python train.py --arch="transformer_decoder" --model="autoregressive pixel model" --dataset="simulated grey scan slices of phantoms with and without marks" --train_examples=122500 --image_size=16 --horizontal_flip=false --levels_per_channel=16 --vocab_size=17 --width=256 --layers=6 --norm="layernorm" --norm_position="res_post" --activation="gelu" --mlp_ratio=4 --head_dim=32 --fused_qkv=true --bias="all" --qk_norm=false --parallel_block=false --inner_norm=false --drop_path=0.1 --positions="rope" --tie_embeddings=false --init="small_normal" --optimizer="normuon" --muon_scale="original" --lr=0.03 --momentum=0.9 --nesterov=true --orthogonalizer="newton_schulz_5" --adamw_lr_other_params=0.0011 --grad_clip=3.0 --steps=20700 --batch_size=64 --epochs=10.8 --lr_schedule="step" --warmup_steps=2070 --weight_decay=0.01 --adamw_weight_decay_other_params=0.05
Rows from block 3, named by matrix and row number. Rows with one number belong to one attention dimension. Each number is 50 + 15 x the weight over the matrix's rms, rounded and kept within 0 to 99. All counts start at 0.
# q: attention query, key and value (stacked) (model.blocks.3.attn.qkv.weight, 768x256, the q third), inputs 0-127
# k: attention query, key and value (stacked) (model.blocks.3.attn.qkv.weight, 768x256, the k third), inputs 0-127
q.30:68 41 39 75 55 61 50 71 28 47 56 56 37 57 85 66 42 29 47 46 63 29 46 66 46 64 68 67 27 48 34 65 41 35 64 72 58 57 51 64 44 50 49 36 37 41 61 46 45 41 50 36 29 39 48 51 78 49 56 28 52 19 44 61 37 48 60 32 42 34 42 68 30 18 78 71 62 51 53 51 53 57 51 33 64 49 32 66 50 40 34 41 55 50 83 54 46 49 44 30 23 25 64 26 58 58 33 43 72 34 44 31 11 73 51 70 18 65 41 82 40 68 70 51 56 47 46 52
q.31:61 60 52 78 53 37 36 55 36 52 56 74 33 54 61 53 59 50 65 41 58 32 66 40 54 53 41 79 48 52 40 40 33 36 55 48 48 45 47 93 64 72 73 28 62 43 68 46 32 64 69 35 31 31 58 50 78 71 78 49 38 39 34 81 22 46 38 49 38 24 47 61 74 12 47 35 47 27 55 55 44 35 51 52 61 29 71 38 48 40 19 38 59 48 62 43 49 54 45 40 57 48 48 11 45 51 77 38 42 43 50 36 52 79 52 03 59 38 49 48 43 30 60 47 40 61 30 54
q.32:48 60 59 38 64 82 56 15 67 63 27 61 27 55 36 74 23 63 50 61 64 31 32 52 56 70 55 70 76 54 54 32 82 39 53 49 54 66 52 69 53 56 53 61 34 52 61 48 56 64 46 55 33 54 71 42 30 28 50 58 38 54 73 42 45 34 53 37 62 54 52 50 48 40 33 72 49 65 46 73 42 62 61 51 33 51 34 41 51 40 35 43 52 18 47 35 63 55 72 40 46 28 47 48 53 69 59 44 43 59 44 65 54 22 32 16 63 51 58 49 40 64 16 41 14 44 37 10
q.33:59 63 57 37 20 41 59 45 48 49 41 39 59 56 58 50 31 56 54 35 54 80 61 55 39 52 42 70 40 59 47 31 20 50 46 36 53 33 64 55 70 42 54 66 58 64 38 64 61 43 54 53 53 65 49 65 50 44 60 90 43 36 63 75 46 17 64 59 40 45 67 49 49 53 72 46 53 43 68 53 29 53 47 73 42 50 61 38 49 52 51 41 17 59 48 35 77 56 29 38 58 44 42 21 55 40 52 41 43 56 43 24 59 47 76 43 60 37 81 30 43 80 44 39 51 58 36 41
q.34:80 46 01 49 36 63 48 15 59 44 43 42 52 40 48 72 46 74 54 44 43 19 29 49 41 49 38 67 62 58 58 50 31 50 48 52 61 54 66 65 42 63 55 62 37 62 35 60 59 18 18 66 52 56 44 28 12 64 39 59 60 38 22 64 54 48 36 86 43 52 60 69 33 42 46 34 26 44 39 42 32 49 36 68 71 42 60 64 58 52 44 56 60 55 50 21 69 39 67 55 64 49 69 51 74 92 45 31 66 76 23 38 45 54 27 42 46 45 70 42 62 49 43 32 42 30 52 44
q.35:33 65 59 57 70 43 46 58 24 51 28 47 38 52 99 23 27 32 53 49 42 67 72 71 53 62 55 61 68 46 33 43 40 59 22 65 38 20 35 56 65 51 42 36 44 44 71 33 38 72 48 56 45 45 37 75 45 86 69 49 45 48 61 39 23 33 62 69 68 08 00 57 43 64 75 62 60 49 75 69 21 37 69 74 40 58 01 52 54 50 77 29 31 38 54 73 65 45 44 55 52 63 42 23 21 42 41 57 41 49 52 38 49 64 35 25 42 38 67 45 34 92 28 68 33 28 64 79
q.36:48 63 51 56 35 48 58 29 50 44 69 59 32 47 42 58 53 43 42 45 43 56 53 24 47 23 47 40 50 27 63 71 34 34 58 50 28 58 60 34 32 38 36 12 38 99 60 67 42 77 46 41 73 45 31 80 46 27 48 62 65 27 38 73 57 67 41 26 30 52 49 39 44 40 57 10 73 36 17 33 58 38 68 38 33 18 62 25 42 48 58 47 35 30 49 23 63 16 73 45 61 68 60 24 64 43 45 38 44 74 57 54 64 22 67 81 57 47 34 58 54 26 68 52 41 18 42 76
q.37:58 48 37 48 57 52 61 69 34 37 72 65 30 43 06 49 57 38 48 54 57 83 60 16 44 16 34 63 48 49 35 35 61 16 46 54 47 64 31 57 66 37 66 61 59 35 41 55 40 71 50 50 34 44 28 57 53 48 35 79 40 42 30 44 45 49 33 24 42 16 70 43 43 49 50 62 40 76 40 88 68 57 40 49 59 62 59 54 15 54 73 87 61 26 47 44 59 67 54 64 54 38 18 54 52 54 30 61 27 41 62 32 15 72 34 65 55 42 49 74 36 65 35 44 30 22 67 17
q.38:39 53 49 46 33 17 53 62 40 48 40 76 50 75 35 74 61 46 55 55 42 65 56 34 28 69 78 33 62 44 46 32 54 53 75 34 57 59 60 45 29 45 46 28 55 53 45 60 52 31 22 34 53 56 65 81 72 56 67 67 32 65 46 43 64 48 47 40 31 35 51 37 53 54 40 54 55 54 73 92 55 17 48 36 50 48 39 34 56 50 46 49 61 53 72 53 82 76 32 31 36 67 54 52 72 26 20 59 51 31 67 61 57 43 37 37 32 55 48 73 24 86 41 74 19 40 56 21
q.39:55 51 50 56 64 16 31 33 66 60 68 67 47 49 33 66 70 87 51 69 48 32 58 56 40 52 47 30 55 45 45 45 48 49 46 70 51 28 29 59 35 56 52 72 46 63 17 43 62 50 38 64 58 38 49 30 54 41 54 66 51 40 34 46 49 41 58 51 20 44 58 40 55 44 55 51 61 72 24 37 63 48 60 33 28 65 55 41 52 47 35 48 35 43 65 42 58 53 42 65 45 54 48 49 28 27 39 63 72 30 61 62 32 48 44 19 54 86 45 29 64 57 61 42 38 32 54 61
q.40:43 62 63 47 58 50 19 67 55 56 56 41 48 34 07 55 64 72 36 63 36 62 35 55 17 36 42 82 47 65 21 49 53 70 31 18 69 58 53 71 17 32 56 32 62 48 46 43 59 54 72 38 36 46 56 25 45 26 25 47 39 47 34 58 31 62 47 30 48 65 48 66 62 48 65 34 60 30 16 45 48 50 58 51 53 61 52 52 29 57 42 58 59 65 59 42 40 82 32 88 51 44 68 41 55 61 53 70 74 60 47 75 52 59 52 53 49 47 36 53 38 65 50 41 51 74 91 61
q.41:53 24 47 76 66 62 39 42 46 29 68 31 47 46 42 47 40 61 61 80 36 51 22 64 59 34 38 52 47 32 47 84 34 41 42 59 53 38 54 63 23 34 49 34 52 85 16 48 40 50 63 50 48 40 63 52 34 60 70 55 44 50 48 50 50 49 31 43 56 48 43 38 46 67 52 51 44 64 77 51 40 56 77 53 52 44 51 21 46 64 45 21 39 56 66 36 49 66 58 26 54 64 61 76 37 68 37 50 73 48 48 60 40 43 28 41 26 69 41 54 56 56 37 40 35 44 32 68
q.42:10 56 58 55 40 30 34 75 37 57 30 43 42 58 38 62 36 72 60 55 71 60 23 73 42 45 44 50 50 49 78 47 41 61 35 54 66 28 56 71 68 57 33 53 46 60 49 20 21 50 43 40 60 49 71 60 51 65 47 54 31 52 62 53 34 59 37 43 62 31 37 40 40 34 54 31 51 27 42 54 40 54 70 27 55 69 36 50 52 29 58 52 36 37 39 60 59 47 34 23 43 46 68 36 41 40 45 53 37 48 67 56 56 32 52 61 45 43 74 46 56 54 36 66 39 63 30 50
q.43:65 55 41 53 54 50 45 67 40 53 57 56 53 81 60 38 57 59 39 77 50 30 47 26 46 58 14 49 31 56 37 37 63 49 51 29 69 45 53 42 53 62 63 53 47 31 44 67 64 46 51 57 81 48 74 54 32 62 54 57 51 65 41 39 42 45 56 65 57 23 53 42 42 37 54 51 43 41 63 58 35 36 56 57 30 45 44 40 47 75 45 80 59 84 46 46 39 41 55 63 53 70 33 65 36 42 67 54 49 35 71 68 48 43 49 60 56 68 74 40 48 43 71 39 50 70 49 56
q.44:68 55 34 67 13 44 26 56 24 72 64 86 44 53 73 69 77 21 41 58 57 55 54 35 52 61 43 49 35 26 52 55 53 53 51 50 43 35 57 15 64 68 61 95 38 64 26 72 54 46 48 64 71 62 29 50 30 55 52 72 67 51 48 60 41 36 50 56 48 60 45 59 50 49 62 33 53 46 58 38 61 48 33 44 36 39 71 30 23 38 58 55 33 45 53 44 25 53 79 54 30 56 52 31 56 36 58 73 63 47 47 59 46 51 77 93 56 33 33 42 26 45 42 27 46 37 53 47
q.45:49 44 50 41 42 56 34 39 55 37 61 41 65 33 20 57 44 43 57 32 61 74 41 61 51 83 43 36 52 47 40 14 32 61 63 50 65 45 36 46 77 65 62 39 67 62 47 48 52 60 34 36 60 35 48 79 20 44 69 22 38 57 65 28 99 56 22 82 59 61 36 27 23 79 67 32 57 56 53 75 57 47 29 51 67 50 43 55 28 90 71 40 36 61 63 82 76 27 29 44 29 47 61 36 60 41 49 58 40 33 38 70 78 72 35 63 51 42 58 65 01 61 34 56 41 62 34 66
q.46:57 50 70 51 55 59 65 53 56 59 49 60 60 64 49 32 33 41 56 63 37 37 40 30 39 39 67 46 57 40 64 38 56 58 42 47 50 48 51 53 76 48 43 61 37 65 41 57 68 55 60 52 55 39 40 61 40 60 53 47 33 50 46 26 62 48 41 67 95 39 30 35 32 33 53 69 51 33 37 72 44 58 61 73 44 46 75 52 54 65 63 52 36 57 52 39 39 52 52 41 32 24 60 75 49 54 48 60 50 67 84 55 53 46 47 60 69 63 45 43 36 34 58 55 48 54 55 29
q.47:30 44 61 75 55 61 54 53 71 41 71 54 52 80 42 69 68 51 48 68 45 63 81 34 41 48 49 50 53 50 19 28 33 26 25 48 59 59 27 58 54 61 37 19 51 38 68 47 47 40 48 45 53 56 70 10 63 64 75 81 53 25 60 61 55 53 93 21 47 57 53 37 75 00 84 39 65 34 61 47 33 46 24 47 49 48 37 47 39 40 72 60 50 55 59 44 28 48 14 51 57 73 28 69 23 55 48 53 44 77 41 34 47 62 61 35 62 74 54 66 63 63 52 47 71 30 49 26
q.48:34 54 53 73 82 39 37 66 63 64 68 94 37 48 55 25 87 59 59 39 50 63 52 13 44 26 46 54 42 40 36 40 65 58 61 55 45 58 38 42 28 28 51 46 44 44 59 38 41 69 95 51 29 39 58 61 30 65 45 43 28 61 66 34 42 48 61 51 64 57 58 46 75 50 42 48 66 25 46 50 51 48 65 35 43 30 22 61 47 45 59 42 65 54 55 63 51 74 65 62 54 47 37 38 54 41 30 74 63 61 73 44 63 34 25 45 66 48 30 64 31 45 47 42 49 46 41 23
q.49:31 21 59 43 38 42 47 65 62 53 59 82 52 52 65 54 50 65 69 66 27 54 88 41 58 38 44 57 64 58 65 67 21 36 52 57 57 43 71 45 29 48 26 59 74 22 31 36 34 41 63 48 29 67 34 45 51 46 31 67 25 51 50 42 43 47 61 37 58 20 39 36 68 37 26 58 40 57 63 41 34 57 36 40 52 50 62 37 46 49 51 35 42 66 59 41 47 15 35 52 30 51 58 52 33 64 55 48 85 64 48 59 63 78 26 48 50 49 52 66 72 57 48 57 58 45 46 21
q.50:62 53 48 22 73 47 71 37 70 44 57 52 61 47 47 93 43 44 85 26 51 42 46 54 48 30 62 28 48 47 39 56 24 35 36 31 43 32 56 59 55 52 40 31 33 56 56 62 51 61 68 53 79 59 38 67 51 65 73 31 46 32 50 60 53 69 40 45 48 64 34 14 33 47 60 72 36 31 43 51 57 81 75 52 49 54 55 34 55 88 37 58 26 49 25 48 54 72 39 38 72 16 25 63 57 45 47 35 47 50 41 40 45 54 50 43 37 53 44 35 47 23 75 38 58 54 61 86
q.51:48 22 36 44 31 48 49 57 52 51 52 41 42 48 53 60 59 15 41 53 52 51 52 47 46 39 18 84 36 03 33 43 45 40 27 61 69 30 66 41 66 75 34 56 18 69 45 67 63 52 07 56 46 47 40 51 49 51 44 56 64 56 21 50 31 42 72 75 83 62 54 40 50 46 62 57 52 49 39 51 47 24 64 56 53 49 50 68 50 75 62 62 68 42 64 78 39 42 32 38 35 63 46 39 34 53 46 83 64 40 46 67 53 47 53 45 35 52 66 64 73 65 83 59 54 54 55 51
q.52:36 67 43 44 54 70 54 37 71 29 68 34 50 56 55 33 65 93 75 39 66 51 48 49 56 49 49 55 42 47 43 41 71 64 57 99 27 61 81 49 99 42 66 67 47 44 41 37 77 48 50 64 46 65 35 23 16 46 17 36 41 46 65 53 34 49 38 44 42 40 66 70 52 36 34 41 30 70 43 38 36 48 50 68 46 65 37 52 37 50 55 61 38 86 36 44 52 64 59 59 71 38 29 45 54 29 64 55 34 77 24 51 40 22 50 62 48 34 62 59 39 48 47 39 49 72 31 51
q.53:51 52 57 86 67 62 63 71 14 28 56 44 50 49 42 42 55 49 29 41 60 34 80 39 47 41 66 39 63 36 56 56 58 47 19 43 60 58 59 52 60 50 44 35 67 44 74 67 63 66 33 59 60 49 46 56 58 56 44 75 41 56 36 59 42 60 67 56 58 42 68 68 34 65 49 47 52 50 27 60 79 45 48 50 47 73 75 48 60 57 58 67 65 54 69 55 31 49 56 47 49 34 33 43 75 61 44 75 55 43 40 66 67 38 46 79 77 52 73 69 32 52 59 43 16 35 53 27
q.54:35 50 46 50 54 71 67 41 59 33 43 26 64 74 46 46 40 71 63 39 74 71 65 47 52 69 41 65 63 15 67 66 60 46 44 53 37 72 64 52 24 19 38 09 44 49 53 53 20 57 64 42 33 84 32 47 46 42 33 55 19 74 73 66 53 38 37 30 49 56 46 52 67 60 45 38 58 35 31 43 45 77 44 62 46 50 43 09 81 30 57 72 79 64 41 21 76 36 29 58 68 15 65 72 71 71 51 62 56 47 51 65 35 49 53 65 43 32 48 58 71 24 34 44 28 60 60 65
q.55:55 23 48 53 44 53 12 45 48 25 42 52 44 84 51 31 47 59 42 37 64 99 71 30 36 28 72 21 54 39 66 88 62 56 40 40 32 57 60 44 48 40 49 74 62 33 70 58 57 72 38 27 41 63 43 65 83 40 65 53 14 46 52 52 86 78 54 39 15 25 53 38 53 33 70 44 76 58 50 54 72 42 64 47 40 61 76 62 36 42 37 19 48 55 24 22 60 39 41 44 24 37 56 46 44 70 08 26 53 99 32 54 40 46 46 72 69 47 66 63 43 33 46 43 30 53 34 60
k.30:36 32 71 61 81 25 21 51 46 42 60 52 74 56 25 67 34 49 50 52 69 49 64 35 50 28 52 54 42 68 42 64 45 47 39 74 56 42 60 63 48 45 58 69 37 51 63 46 45 33 57 28 55 27 33 26 68 36 19 72 50 45 61 63 47 13 26 48 50 61 60 74 52 62 19 65 48 19 38 34 54 49 36 65 36 42 42 62 43 52 70 52 59 74 56 50 59 64 44 75 49 40 39 32 62 76 55 42 54 54 51 51 63 79 65 60 41 89 69 85 70 28 53 48 51 67 74 65
k.31:27 79 64 58 51 35 23 31 51 52 40 69 47 63 46 39 45 64 60 21 37 77 46 55 67 50 69 40 56 50 39 70 52 59 57 59 70 55 50 77 51 13 43 49 54 39 65 46 41 75 61 69 34 38 40 40 72 68 45 58 59 60 80 60 33 47 63 52 38 33 41 60 68 32 67 68 65 28 66 54 53 42 54 46 40 59 52 38 33 40 41 70 49 43 32 55 48 50 40 34 54 46 67 47 36 55 52 37 46 30 38 37 37 66 47 43 50 61 57 47 84 33 76 39 51 29 45 40
k.32:33 36 52 75 59 55 55 48 47 33 62 58 46 38 38 58 74 47 50 27 44 41 43 63 26 23 40 52 49 31 42 83 44 51 62 35 42 49 54 50 34 57 48 51 38 43 57 40 41 41 46 30 62 39 38 46 82 37 64 26 56 21 44 89 53 78 30 52 34 56 48 61 45 30 61 54 40 17 42 79 58 63 60 31 36 53 53 51 37 18 60 53 62 25 39 68 41 52 58 35 45 35 78 54 45 47 48 35 44 61 27 60 25 47 65 37 38 31 29 56 69 59 47 60 45 37 42 62
k.33:69 39 75 60 43 53 62 64 46 47 26 50 70 85 29 37 62 34 48 47 46 66 28 55 67 60 68 58 72 45 51 43 37 48 41 41 50 36 46 44 54 44 45 76 62 77 44 95 65 78 38 63 53 54 68 38 56 70 50 69 63 65 27 40 36 32 51 33 60 55 41 36 26 27 60 58 36 67 69 43 77 43 45 56 43 64 65 26 50 55 44 61 50 39 48 38 49 35 58 25 26 76 42 26 54 50 29 30 45 30 39 53 63 52 52 65 62 67 44 26 64 28 32 27 38 38 46 36
k.34:21 28 70 60 52 35 39 56 53 43 12 56 47 43 35 58 50 55 27 68 66 56 90 75 44 61 42 78 45 73 65 53 39 68 22 56 63 60 61 42 54 67 61 95 57 13 40 44 49 72 29 45 35 42 51 63 57 53 31 58 63 45 62 68 29 43 52 56 80 34 55 54 48 54 34 67 74 45 48 70 22 45 71 69 55 30 17 64 75 63 34 76 55 46 62 43 45 70 43 41 14 22 53 58 39 29 71 40 45 37 35 42 53 28 55 62 40 31 68 28 31 56 40 50 30 34 44 11
k.35:41 53 55 36 34 42 16 50 47 58 45 41 50 62 32 55 67 64 92 53 45 53 27 31 65 72 43 40 46 58 45 47 52 46 47 48 47 35 55 51 23 31 48 43 32 72 39 43 59 42 65 57 44 71 46 71 50 27 45 30 62 08 43 34 54 58 40 43 63 66 47 50 56 51 56 51 55 25 72 62 44 57 83 56 43 46 47 39 58 63 40 39 53 53 70 46 37 46 70 55 56 49 71 53 50 40 47 57 57 33 32 51 51 57 52 47 25 54 71 30 56 67 20 38 60 54 47 53
k.36:54 90 52 61 50 81 54 49 56 58 48 41 59 83 51 36 28 21 59 40 30 51 77 43 43 48 83 57 38 39 58 56 71 28 61 52 36 58 52 11 56 50 58 46 19 26 64 73 51 63 37 52 50 79 40 44 46 42 63 53 45 72 30 66 57 50 46 55 41 77 64 53 14 67 67 35 30 49 81 33 61 49 38 30 28 52 59 55 46 59 61 56 56 12 53 40 39 42 64 21 49 36 74 61 86 50 47 48 59 36 64 55 45 69 35 31 61 52 27 71 47 80 47 49 55 65 48 60
k.37:50 44 49 34 55 73 38 64 39 33 62 42 50 56 30 96 64 28 51 56 48 58 65 35 52 52 83 27 34 43 73 31 80 33 74 34 62 43 50 51 85 80 49 51 28 45 24 43 52 31 42 23 63 20 57 42 51 45 75 40 62 91 66 31 68 57 47 67 61 14 44 53 21 45 20 65 33 65 30 44 59 77 34 57 32 10 56 63 79 33 56 44 50 49 33 61 75 63 27 49 43 65 37 71 33 67 49 74 47 53 53 50 41 75 61 52 58 14 49 29 32 39 28 29 44 55 37 33
k.38:84 68 54 23 25 52 51 46 43 58 40 70 30 45 51 68 52 67 35 30 38 60 55 53 71 62 42 43 17 44 43 64 55 25 49 53 64 42 61 69 62 27 45 65 56 51 50 46 41 31 56 66 63 66 36 64 76 56 68 35 32 43 57 26 65 32 28 60 60 32 39 59 33 49 37 45 37 54 33 36 18 53 76 67 56 32 59 53 62 43 38 32 48 55 52 47 51 34 30 74 44 33 74 52 58 37 68 73 60 47 60 30 21 58 56 14 39 47 54 44 50 43 57 23 35 30 58 44
k.39:56 46 24 45 39 46 51 56 57 50 68 68 48 47 48 70 60 72 45 79 33 68 40 29 21 59 71 35 46 48 32 61 52 43 67 40 43 57 53 53 30 61 33 59 69 77 50 58 39 44 47 58 26 40 49 21 64 80 35 43 72 56 52 61 61 57 42 38 51 36 73 52 49 50 50 45 59 54 50 48 69 51 60 49 38 48 77 32 40 28 49 36 06 53 45 54 64 72 64 74 56 50 46 37 51 57 56 42 29 43 43 36 64 48 48 36 48 44 36 41 53 47 58 36 67 55 60 65
k.40:73 58 43 45 37 56 87 30 82 49 55 22 61 41 60 19 24 56 53 44 54 46 36 67 35 64 68 81 37 28 53 46 45 22 79 69 48 39 33 43 56 45 71 31 51 74 50 31 24 61 45 36 57 60 43 52 71 62 33 70 45 51 45 39 48 21 52 44 39 20 40 39 74 50 53 53 68 65 54 32 42 65 58 40 35 40 45 28 56 39 52 54 66 67 38 45 27 61 53 60 45 61 41 49 53 57 32 26 56 51 51 46 42 38 43 47 50 71 46 72 59 33 23 35 37 48 63 59
k.41:41 39 65 51 51 37 52 50 33 54 44 33 57 49 71 49 26 25 61 61 32 41 67 58 46 67 23 68 71 49 33 60 52 33 12 63 40 34 49 35 49 49 39 62 24 39 32 58 29 68 61 36 45 39 60 54 57 50 68 70 54 32 41 36 67 70 67 62 44 55 85 36 56 64 37 55 23 58 44 29 64 30 61 42 65 37 42 46 44 47 75 44 68 57 37 61 60 59 76 48 45 61 88 65 20 81 25 48 54 38 66 67 62 48 58 43 48 62 53 22 64 53 68 36 50 61 60 29
k.42:33 66 54 84 66 05 56 35 42 19 33 60 60 52 99 53 36 43 73 53 74 38 76 63 63 44 34 74 74 59 26 53 56 51 30 59 64 42 36 55 63 26 46 36 51 38 57 59 64 67 28 62 62 75 32 42 19 55 27 66 53 38 39 49 57 51 65 52 55 48 34 44 69 60 58 40 37 42 30 68 24 31 54 19 73 30 37 67 82 46 45 68 44 27 46 56 70 65 54 20 29 60 34 50 34 33 67 28 38 26 41 68 59 03 33 60 60 52 58 38 53 41 51 26 31 27 45 23
k.43:55 56 66 70 40 38 40 50 34 40 53 52 64 34 41 31 60 40 55 69 57 77 47 20 69 62 58 60 68 40 55 69 40 56 54 34 64 33 55 58 48 57 47 38 21 53 72 09 47 57 37 74 51 60 51 43 26 51 38 60 47 24 63 43 71 39 45 49 72 46 48 52 47 55 36 78 63 59 59 54 58 39 60 53 58 57 83 30 49 45 46 16 67 35 61 43 51 30 41 46 38 41 41 60 76 47 52 38 23 51 54 37 56 28 78 46 59 26 66 51 35 65 19 63 47 62 36 70
k.44:47 43 51 49 40 42 56 51 32 40 67 04 59 23 52 13 48 31 23 65 55 28 52 45 55 40 55 36 49 60 44 42 28 65 42 50 70 51 69 54 69 43 70 66 71 76 28 45 83 63 28 50 49 70 50 51 58 43 43 44 52 48 70 57 79 52 48 81 34 57 35 50 37 30 49 53 79 58 56 39 81 47 77 52 34 59 24 53 40 59 51 65 34 45 42 33 51 48 58 23 51 56 44 47 59 58 51 42 44 72 57 81 64 54 47 41 43 43 40 64 24 40 49 52 52 41 53 39
k.45:56 54 48 55 38 59 43 34 60 53 39 43 27 63 69 59 67 50 60 45 44 74 53 74 53 43 29 48 62 30 38 46 50 47 44 55 56 65 86 26 47 27 51 49 35 69 42 60 31 36 13 22 66 74 19 42 35 64 64 53 46 41 46 55 57 89 65 73 58 46 33 57 62 49 43 42 39 50 51 41 40 24 23 68 93 39 60 30 48 40 79 49 97 48 62 68 47 35 53 53 55 43 47 66 56 43 67 65 56 61 25 27 54 70 49 70 71 53 53 47 44 49 64 45 39 47 39 49
k.46:64 61 52 49 50 58 58 60 34 56 41 45 46 28 52 59 47 60 28 30 70 41 43 57 66 39 62 61 69 50 51 44 44 34 49 20 63 42 59 55 43 53 59 45 45 55 45 43 62 28 42 67 33 48 55 40 45 50 48 60 61 57 52 56 63 41 39 43 42 53 37 58 52 35 60 65 42 58 20 67 45 48 53 55 55 55 26 38 44 35 59 50 63 50 47 65 48 40 62 47 63 43 48 79 53 36 61 27 70 59 51 53 43 51 36 45 53 70 79 49 25 54 37 70 43 41 23 26
k.47:60 57 58 70 03 45 50 65 68 35 57 48 54 42 38 51 36 99 96 75 81 87 81 50 54 65 39 55 46 55 45 71 71 51 60 44 45 66 34 21 69 63 38 53 32 50 45 58 47 21 59 48 60 36 14 73 47 28 25 43 53 43 37 36 54 64 36 47 55 59 72 61 33 44 49 21 57 63 62 79 48 46 50 41 49 70 49 69 63 49 67 37 38 74 46 46 55 78 32 63 27 14 38 54 13 50 61 27 65 40 44 23 32 77 52 59 41 47 45 45 53 56 65 46 40 55 33 53
k.48:56 58 56 48 51 52 54 49 55 65 56 21 54 59 49 32 38 54 65 49 55 62 48 57 27 55 57 42 32 70 60 31 50 69 32 37 44 59 33 52 25 63 57 63 47 67 34 62 69 50 61 76 36 38 56 48 43 69 39 47 67 52 31 41 35 56 40 35 71 25 69 44 51 46 50 58 27 51 77 59 57 49 49 58 35 31 57 76 41 12 22 64 57 55 33 49 45 80 85 48 58 43 23 73 58 30 44 45 54 56 73 57 82 42 50 27 63 32 57 56 44 33 36 36 42 45 62 30
k.49:56 58 65 50 61 68 38 19 53 58 59 21 83 35 62 69 49 45 85 52 50 35 34 67 67 70 29 45 67 58 54 43 39 26 54 76 74 55 53 48 40 65 75 49 37 40 33 78 32 43 58 68 57 70 36 15 45 53 46 49 55 63 61 67 76 40 09 63 55 31 53 48 74 38 39 41 42 47 94 33 55 71 00 51 46 30 41 45 66 32 44 38 43 58 53 66 24 56 66 51 63 58 38 47 62 61 64 43 52 43 62 41 51 54 60 47 62 68 55 35 56 56 79 30 59 72 53 53
k.50:52 47 46 75 35 44 44 27 50 60 28 45 48 81 48 30 36 36 68 52 32 37 36 35 85 58 61 32 59 67 58 75 56 31 61 61 55 57 48 75 09 48 45 56 64 68 54 52 57 50 51 63 45 61 33 72 70 49 54 50 48 40 38 32 42 53 60 43 45 44 46 56 57 43 61 38 27 59 72 42 50 58 46 51 45 60 62 47 53 48 64 69 70 64 70 45 36 43 69 15 46 42 46 62 55 49 72 37 68 25 64 39 47 56 59 54 44 58 71 52 44 44 24 50 55 48 27 37
k.51:46 23 25 47 55 62 32 76 50 51 36 46 37 41 37 48 60 47 31 51 53 56 44 56 46 58 45 73 76 60 19 56 69 44 59 26 52 49 41 60 99 63 52 66 60 20 37 29 25 63 47 22 40 28 57 55 54 61 55 79 43 33 69 27 49 77 88 47 66 17 48 73 53 35 78 71 69 37 40 74 00 34 70 50 68 43 43 51 55 70 79 66 59 74 78 66 47 38 55 77 46 31 41 69 48 43 58 60 41 44 61 85 43 40 50 50 14 52 69 48 39 79 16 56 54 39 30 12
k.52:55 50 14 46 40 59 56 51 77 74 60 34 26 47 17 79 66 39 70 60 20 60 40 39 17 70 85 46 37 40 42 37 22 34 74 40 43 42 36 61 70 51 62 26 29 63 72 30 62 54 62 23 71 71 49 55 60 45 38 58 51 55 39 30 41 62 51 65 73 70 36 63 29 51 45 41 80 80 54 53 33 60 23 37 47 55 72 84 29 33 53 58 14 72 18 68 60 55 62 26 62 53 79 46 30 52 42 46 73 59 36 37 43 74 53 30 32 29 57 51 93 37 46 36 42 61 77 69
k.53:46 61 58 59 57 01 40 58 50 65 62 69 33 43 49 62 69 35 69 30 40 35 54 41 60 40 82 37 55 49 41 63 28 55 60 54 79 23 85 42 72 32 36 25 53 73 54 52 47 58 67 54 79 52 12 52 36 41 31 49 63 43 45 54 63 48 34 54 82 54 29 56 65 63 38 48 72 88 76 26 72 70 48 74 26 56 59 33 68 40 47 32 55 61 48 56 63 50 26 42 72 56 57 38 41 40 70 72 52 39 39 43 48 69 73 23 42 34 66 46 31 36 42 62 16 32 66 86
k.54:47 53 57 76 21 57 79 47 30 49 73 95 38 51 31 47 19 53 62 32 41 50 62 33 59 63 63 43 12 30 52 35 64 36 53 36 45 64 52 80 26 58 50 20 77 74 68 58 48 23 99 76 47 80 30 39 51 52 41 65 51 64 43 50 42 32 20 67 27 58 54 55 44 52 35 18 32 38 50 48 34 43 46 39 47 63 77 24 56 38 46 37 52 28 54 56 57 67 25 37 53 33 36 70 59 43 39 59 51 44 65 44 58 32 44 25 73 41 37 70 64 56 48 34 73 35 73 62
k.55:83 53 56 46 34 62 65 68 42 60 62 51 42 18 53 44 31 62 63 76 61 34 62 43 58 36 36 77 42 43 54 63 86 62 34 79 48 49 55 50 45 44 36 40 64 39 58 58 45 45 67 54 41 72 45 54 48 79 61 48 43 57 34 32 39 53 29 62 43 40 39 56 42 75 40 37 47 68 32 35 59 65 56 34 67 51 88 35 41 78 54 40 54 54 50 49 51 39 82 39 31 55 59 42 23 62 48 31 73 58 38 51 01 68 39 66 32 31 58 57 29 40 67 52 12 46 36 68